{
  "train_examples": 26041,
  "tokenizer": "word",
  "encoder_moe_every": 2,
  "encoder_subsampling": 4,
  "text_encoder_causal": true,
  "text_encoder_width": 128,
  "text_encoder_mlp_ratio": 2,
  "text_encoder_fused_qkv": true,
  "residual_init": "none"
}
Rows from block 3 of the audio encoder of a small contrastive audio-text model, named by matrix and row number. Rows with one number within an expert belong to one neuron, the router's apart. Each number is 128 + 32 x the weight over its row's rms, rounded and kept within 0 to 255. All counts start at 0.
Before each expert's rows are labels from the 100 clips, of 14848, where the router gives the expert most weight on average: "top examples" is what is common among them. Only what is clearly more common there than usual is listed. The data: melodies that start on their tonic, played by one synthesised instrument.
# router: router (encoder.blocks.3.mlp.router.weight, 16x160, trained with AdamW), inputs 0-159
# up: expert up (encoder.blocks.3.mlp.up, 16x80x160), inputs 0-159
# down: expert down (encoder.blocks.3.mlp.down, 16x160x80, transposed), outputs 0-159

# expert 7
top examples: square lead
router.7 [152 111 134 165 142  88  69 166 106 137 163 119 169 115 120 112 155  72  94  42 145  86 187 124 155 177  89  82  78  88  98 172 142 175 100 138 162 102  97 167 131 138 162 108 104 123 169 109  88 101 139 124 122 113 173 131 170 181 134 168 159 166  58 111 122 130 116 132 188  64 119 139 129  79  98 162 127 161 142 119 152  95 107  95 111 110  94 159 138 109  86 153 163 112  58 112 198 113  98 115 178 167 161 123 111 107 119  92 124 153 155 111 129 154 121 126 115 123 171 163 164 141  99 137 121 131  87 152 113  83  88 144 136  88 115 126 110 106 157 141 199 150  76 168 175  99 126 117 113 158  95  92  82  93 107 183 132  69  94 125]
up.6 [116 152 143 158  92  34 118  75 132  65  48 200 166 141 139 116 126  99 119 199  78 104 170 128 123 193 108 124 101 139  73 119 156 108 153 147 135 118  98 161 171 115 154 124 110 101 137 125 113 178 149  75 182 129 135 138 172 138 124  91 105 117 126 172 122 127 195 110 102 145  73 159 175 185  94 107 184 124 183 121  81 140 150  97 131 113 149 147 126 107 125 106  77 146 138 110 105 122 129 150 107  98 150 175 136 147 108 154 156  69 111 100 159 155 157  93  82 126  96 117 141 120 116  92  89 114 148 148  68 137 116 163 112  90 129 114  72 113 127 153 135 125 119 128 144 168 158 164 162 129 105 151 124  56 128 104 170 155  45  97]
down.6 [161 154 144 213 117 134 134 117 114  76 143  71 127 110  65  98 117  75 178 132 132  95 195 158 135 224 148 141  96 127 103 148 142 150  49 110 132 114 100  97 151 135 129  88 108 124  81 182  77 121 197 116 170 117 103 108  90 135 160 123 144 150 137  69 108 154 159 173 121 123 113 161 182 124 132 121 207 138 154 105 165  85 107 114 161  55 148 151 120 138  94 134 155 112 145 121 108 105 125 157 130 115 170  93 118 142 121 176 108 139  61 102 128 105 115  95 135  89 101 133 154 130  91 197 167 150 176 105 149 104 117 135 102 113 113 107 174 101 158 149 163 164 147 148 105 138  97 119 186  72 159  74 117 144 115  98 102 153 112 152]
up.7 [ 68 127 140 110 138 136 120 129  96 213 139 169 112 130 150 109  97 155 137 111  69  87 169 125 117 129  93 172  80 153 117 124 145 150 147 106 127  88 146 145 137 128 135 137  82  84 127 189 164 113  58  53 147 199 131 127 207 100 116 124  90 156 113 142  96  70 128 124  98 121 122  82  95 111 145 101 150  72 114 150 158  68  69 171 118 143 139 177 142 170 118  67 150 140 131 109 107 125 123  80 173 119 123 149 126 138  83  95 123 107  69 151 168 150 179 112 139 126 144 119 105 134 149 127 132 141 118 115 124 147 116  82 113 172 131  98 132 109 138 140 210 167 109 151 181  77 149 177 106  91 142 161 100  24 103 109 150 122 146 139]
down.7 [132  93 113 132  93 102 188 145 200 177 120 147 187 148 144 124 130  66 149 134 114 166 112 164 157 165 127 136 158 157 122 177 110 121 145 139 123 187 142 172 120 159 124 119  21 140 157  89 119  80  89  56  86  75 160 140 115 171 124  90 139 143 124 134 149 157 128 155  90  92 123 160 132 107 184 111 146 143 138 135 113 159 140  70 153 151 148 140 152 115 130 142  95  87 185 105 172 123 151 167 110  76 113 175 164 153  84 161 115 156 150 126 149 107  58 100 130 130 166 138  78 104 108 157 156 124 142 159 201 176 125 104 159 144 117 148 165  88  79 145 112 224 163 141 172 130 124 143 157 102 125 132 122 141 100 175 112 131 121 172]

# expert 0
top examples: staccato; bass guitar-like
router.0 [159 132 123 138 174 107 127  82 175 176  90 140 137 108 146 125 151 132 132 132 127 158 151 116 112 101 162 174 136 135  73  92  99 162 129 157 108 139 173  99 151 124  95 133 151  88 168  81 142 146 153 109 163 103 111 182 109  34 145  96 190 114 170 170 107 129 129 108 179 192 155 137 136 170  95 139 153 105 157  84  87 138 166 119 114 104 120 105 124 147 165 115 111 140 198 154 163 114 143  72 134 116 112 118 149 135 147 179 115 152 156 163  71 118  51 167  52  79 126 119 141  45 179 136 117 176 122 137 114 122 187  77 167 134 174 161  98 141 164  97 133  91  93 108  90 108 161  91 159 163  73 142 116 153 135  78 114 127 113 127]
up.2 [155 180 127  43 164 249 119 153 117  80 110 124 146 100 164 143 101 181 126 111 127 177  50 119 130 120 168 127  75 118 168 151 166 140 160 125 111 114  83 181 116  87 136 136 134  98  87  95  98 125 145 125 166 114  86  95  81 130 120 163 182  94 164 179 152 143 132 125 136  89 100 101  96 144 131 119 104 118  93 154 189  74  75 132 164 102 124 181 165 137 144  98 149 171 158  86 145 134 131  55 136 102 136 151 105 118 145 136 133 159 125 143 155 105  93 165 141  89  93 124 149 192 116 141 143 119 176 137 165  90 161  86 123  97 162 147 102 151 114 147  83 125 152 132 116 153 171 149  68 200 152 155  83 116 127 149 138 124 121 124]
down.2 [ 64 156 130  99 166  85 126 126 143  53 103  74 164 155 152 107 154  87 110 120 127 165 137 109 174  59 169 171 156 112 111 145 121 134 125 116 120 114 120 119  78 142 112 106 106 129 132 181 160  90 151 154 112 138 127 185 120 157 163 109 123 127 151 167  94 154 142 134 110  40 145  75 167  82 118  93  62 130 159 128 145 116 104 129 154 112 103 104 106 149 108 114 135 142 100 136  98 143 116 141 111 170  89 134 173 121 148 147 119  46 127 113 150 167 100 142 129 132 125 147 134 108  98 174 144 115  92 167  94 177 101 166  64 146 159 124  77 144 135 139 130 181 138 175  78 124 117   5 161 140 233 123 133 134  91 109 107 118 145 123]
up.3 [ 88 174 113 136 197 149 192 125 134 117  59 119  65 168 122 166 108 117 156 164 175  97 117 102 167 102  97 142 166 123  80 153 130 104 180 147 119  45 156 105  94  88  83 190 165  97 153 124 175 180 134 117 121 198  53  60 143 100 156 134  82 127 112 152 135 128  70  93 127 158 166 111 150 125 155 108 115 120 105 126 139  87  88  97  94 108  95  74 135 174  98 115 123  98 142 120  96 127 141 169 142 110  50  96 128 142 115  96 150 153 124 138 113 112 137 138 116 138  94 156 135 121 156 151 138 146  95 143 190 115 128 167 136 110 136 119 108 155 127 109 171  89 138 157 190 119 160  96 177 163 118 149 133 129  94  58 107 115 167  83]
down.3 [149  93  78 124  88 116 191 126 163 121 147 108 124 131  78 143 195 142 103 117 131 155  92 151 113 115 111 123 168 148 123 156  90 134 132 126  94 168  75  87 167 152 157  79 120 187 129 176 172 177 111 170 155 160 173 159 123  90 135 101 157 123 111 145 176 139 151 134 139 170 111 116 116 148 134 149 181 172 113  71 170  78 119 117 153 118 103  83 131  72 196 135 151 114 192  92 140 137 143 155 140 156 157 133 142 125  79 120  89 150 136 121 145 140  61 100 143 109 167  95  72  59 134  95  85 109 127 153  98 219 143 149 106 148 149 120 113 100  82 137 189 124 105 107 139  89 117 129 190  91 114  87 115 145  95 180 146 159 192 115]

# expert 8
top examples: the note A#; tonic: C; flute-like; tonic: A#
router.8 [125 116 156 169 184 108 159 157 165 119  64 149 100 107 131 143 145 130 141 142 130 105  80 126 112 180 126  91 130 148 203  89 143  99 163 157 183 130 108  69 162  74 118 106 179 114 109 147 107 180 157  88 107 109 122 112 144  76 193 110  94 118 121 148 128 115 125 108  95 126 162 130 138 144 124  57 159 148 120 142 138 101 142 118 153 105  90 110 124 124 203 113 124 161 153 157 112 163 148 149 135 110  53 123 101 101 122 105  99 105 127 141 101 110 131 123 140  81 114  64  81 132  77 157 154 104 167  72 105 107 132  75  69 171 120 161 109 153 182 171  81 154 163 125  82  99 143  99  75 198 114  77 117 200 129 192 128 120  99 154]
up.8 [140 133 142 110  32 174 158 191 105 202 136 146  80  61 112 100 164  94 129 170  78  61  45  71 122 134  85 124 128 100 160 141  92 141 126 145 115 143 120 171  73 177 113 119  79 136 108 144  62 112 118 166 121 129 121 186 172 116 118 165 148 158 164 118 149 171 189 179 140 132 112 128 147 131 116 160 118 115 149  96 122 130 139 135  71 125 163 184 147 117  79 118 122 115  96 102 140 157 125 110 124 130 157  93 144 147 156 113 124 145 151 143 209 126 159 115  94  86 167 105 136 152  78 106 126 111 110 113 150  87 109 143 172  67 157 176 106 133 160 134  79 131  81  99 128  95 146 124 150 140 108 152 166 147 158  68 110 150 149  97]
down.8 [149 110 116 171 173  87 128 154 167  82 106 159 154 105 161 120 158 103 148 104 203 112 161 150 186  88 142 141  94 149 161 105  86 120  53  30 146 140 171  99 141  98 117 124 148  68 136 142 152 144 164 147  96 140 115 139 100 115 170 168 138 161 106 164  97 125  93 180 128 118  93 163 123 117 172 114 128  66 161 124 167  77  95 110 193 128 140 150  93 132 122 145 164  90 116 152 162  84 138 112 166 182 197 100 118 114 144 170 164 103  57 112 150 105 128 115 111 153 110 153 150 127  68 148  85 112 170 144 126  84 161 114 126 130 145 139 135 130 163 109 121 202 143 179 135 119 157 138 144 147 121  92 189 170  59 146  94 100 129 125]
up.9 [151 119 109  68 120 157 101  62  95 136  79 137 147 150 131 180 123 106 133 142 126  84 133  66 135 141  62 151 124  75 156  97 127 137  84 121  93  92 124 133 121 105 151 120 146 135 152 129  95 125 152 166 205  51 115  57 136 170 173 161 119  89 132 132 129 148 148 115 167 132 154 138 114 183 117 181 116 106  69 150 138 120 129 117 172 179  98 124 160 154 105 102 171 121 135 162 133  95 132  99 136 125 142 112 148 157  99 135  93 134 130 166 157 142 120  64 160 161  97 131 139 190 148 134 184  83  76 205 187 131 122 126 134 108 113 154  85 158 142 164  91  90 159 191 194 116 178 105 176 119 119 108 139 135 140  79 177 118 101  68]
down.9 [ 76 125 102 129  91 127 169 119 119 144  72 181 170 142 143 156 135 138 112  62 134 141 139 113 124 171 124 130 150 159 174 137 140 136  88 142  95 185 168 106  91 100 128 121 117  47 156 135 144 132 153 115 128 183 118 132 152 108  74  83 113 172  31  97 150 136 127 135 136  61  81  93 139 173 163 136 115 155 166 122  95 130 160 120 157 143  85 123 126  61 139 107 130  95 121 158 119 160 142 136 127  39 102 114  78  94  92 147 100  66 124  91 104 166 123  76 144 149  71 117  76 114 145 112 150  82 142 121 187  84 100 172 114 108 128 104 187  97 128 106 169 137 108 156 123 104 133 169 100 152 107 116  36 120 129 175 101 118 133 112]

# expert 14
top examples: the note F; tonic: F
router.14 [124 106 188 121  95  78 158 123 107  75 212 190 135 151 107 193 155 143 113 138  97 126 191 163 156  67  67 127 105 118 126 112  78  98 122 114 109  88 158  89 120 104 181 178 175 124 130 130 124 131 155 178 119 132  80  97 138 193 171  93 166 103 133 118 137 120 124  86 115  99  94 100 140  81 105 136 128 137 127 126 142 126 136 123  88 195 134  62 117 167 101 189 110  70 100 143  75 176 206 108 133 149  88 134 109 133  99 106  84  92  93 124 162 130 130 134  81 129 142  77 139 105 118  74 149 162 151  98 183  98 108 130  95 102  90 146 160 116 101 164 115 123 116 159 125 176 122 146 109 139 103 104 109 161 143 122 126  94 121 202]
up.5 [133 129 147 167 112 148 131 154 137 133 109 192 103 194  79 105 131  85 104 137 194 150  95 129 136 101 142 127 149 110 141 152 116 133 152 182 164  95 113 113 136 123  99 134 176 125 192 121 120 124  85 116 142 118  85 145 148 137 130 144  97 146 141  99  68 124 111 140 105  90  94  77 133  74 177 181 154 104 146 136 143 135 122 114 133 128 155 166  77 105 163  90 149 140 154 120 121 147  73 120 104 132  48 166 115  83 129 143 136 149 108  84 174  75 176  77 159 157  90 157 192 125 144  68 134 101  91 133 132 148 165  71 176 186 126 122  57 112 199 126 209  47 100  90 194 120 128 124 132 111 153 115 144 140 103 118 144 101 155 152]
down.5 [146  90 123 139  96 155 108 114 123 195 147 135 148  98 159 135 121 113 152 142 112 118 102 115 148 156 138 150 167  80 116 169 106 110 146 126 147 124 127 114  93 127  75  81 147 121  93 124 113 135  98  99 141 180 125 175 182 180 135 138 144  96 156 139 116  86 132 152 108 101 110 180 124 162 106 140  54 156 131  92 105 106 125 159 142 135 159 137 152 103 105 187 157 137 144  95  85 127  69 132 162  77  83 124 179 131 116  80 132 153 156 142  88 142 117  77 172 150 147 114 107 155  54 185  79 186 149 115  95 169  97 138  47 127 159 100 192 117 156 130 200 130 126  78 182  79  63 128  88 189 143  53 141 124 112 127  97  74 126 129]
up.6 [126 103 127  99 114 164 135 102 116 156  89 152 137 113  59 135 123 113 142 153 112 140 101 138 175  91 145 129  72 120 113 164 183 133 109 108 144  98 144 120 126 102 151 149 113 125 135  75 152 103 149 107 129 134  90  93  82 117 138  81  71 107 136 124  69 114 134 160 149 113 142 147 212 151 175 107 164  67 124 225 105 159 143 151 149 131 101 116 166  65 171 109  58 112  91 184 134 132 115 170  93  93 165 112 169 179  87 125 170 128 138 119 198 110 149 169 150 169 208  80 172 143 131 146 163 105 110 128 141 101 153 109 114 114  92 176  98 134  98 175 153 103  50  83 145 134 123 111 121 172 128 112 137 148 157 126 185 138 184 129]
down.6 [108  91  93 102  74 140 138 109 152 144 180 159 135 145 149 160  81 157 136 149 139 132 103 180  76 176 140 126 166 157  82 113 127 136 145 184 129 197 148 146 124 140 160 132 109 141 105 179 150 133 167  63 148 139 173 144  98 102 185 155 104  93 110 129  99 135 134 154 151 164 118  77 141 187 139  99 135  80 114 148 123  96 150 116 176  89 150 150  95 162 113  45 111 114 113  81 115  73 121 111 130 162 153 175 138  96 135 137 111 132  97 124 141 154  88 131 102 180 206  96 115 107 127  56  13 101 158  94 121 158 114  90 111 100 129 123 133 146 177 108 110  96  91 103 138 151 131 163  99 147 136 166 219 118 149 110 100 158 131 108]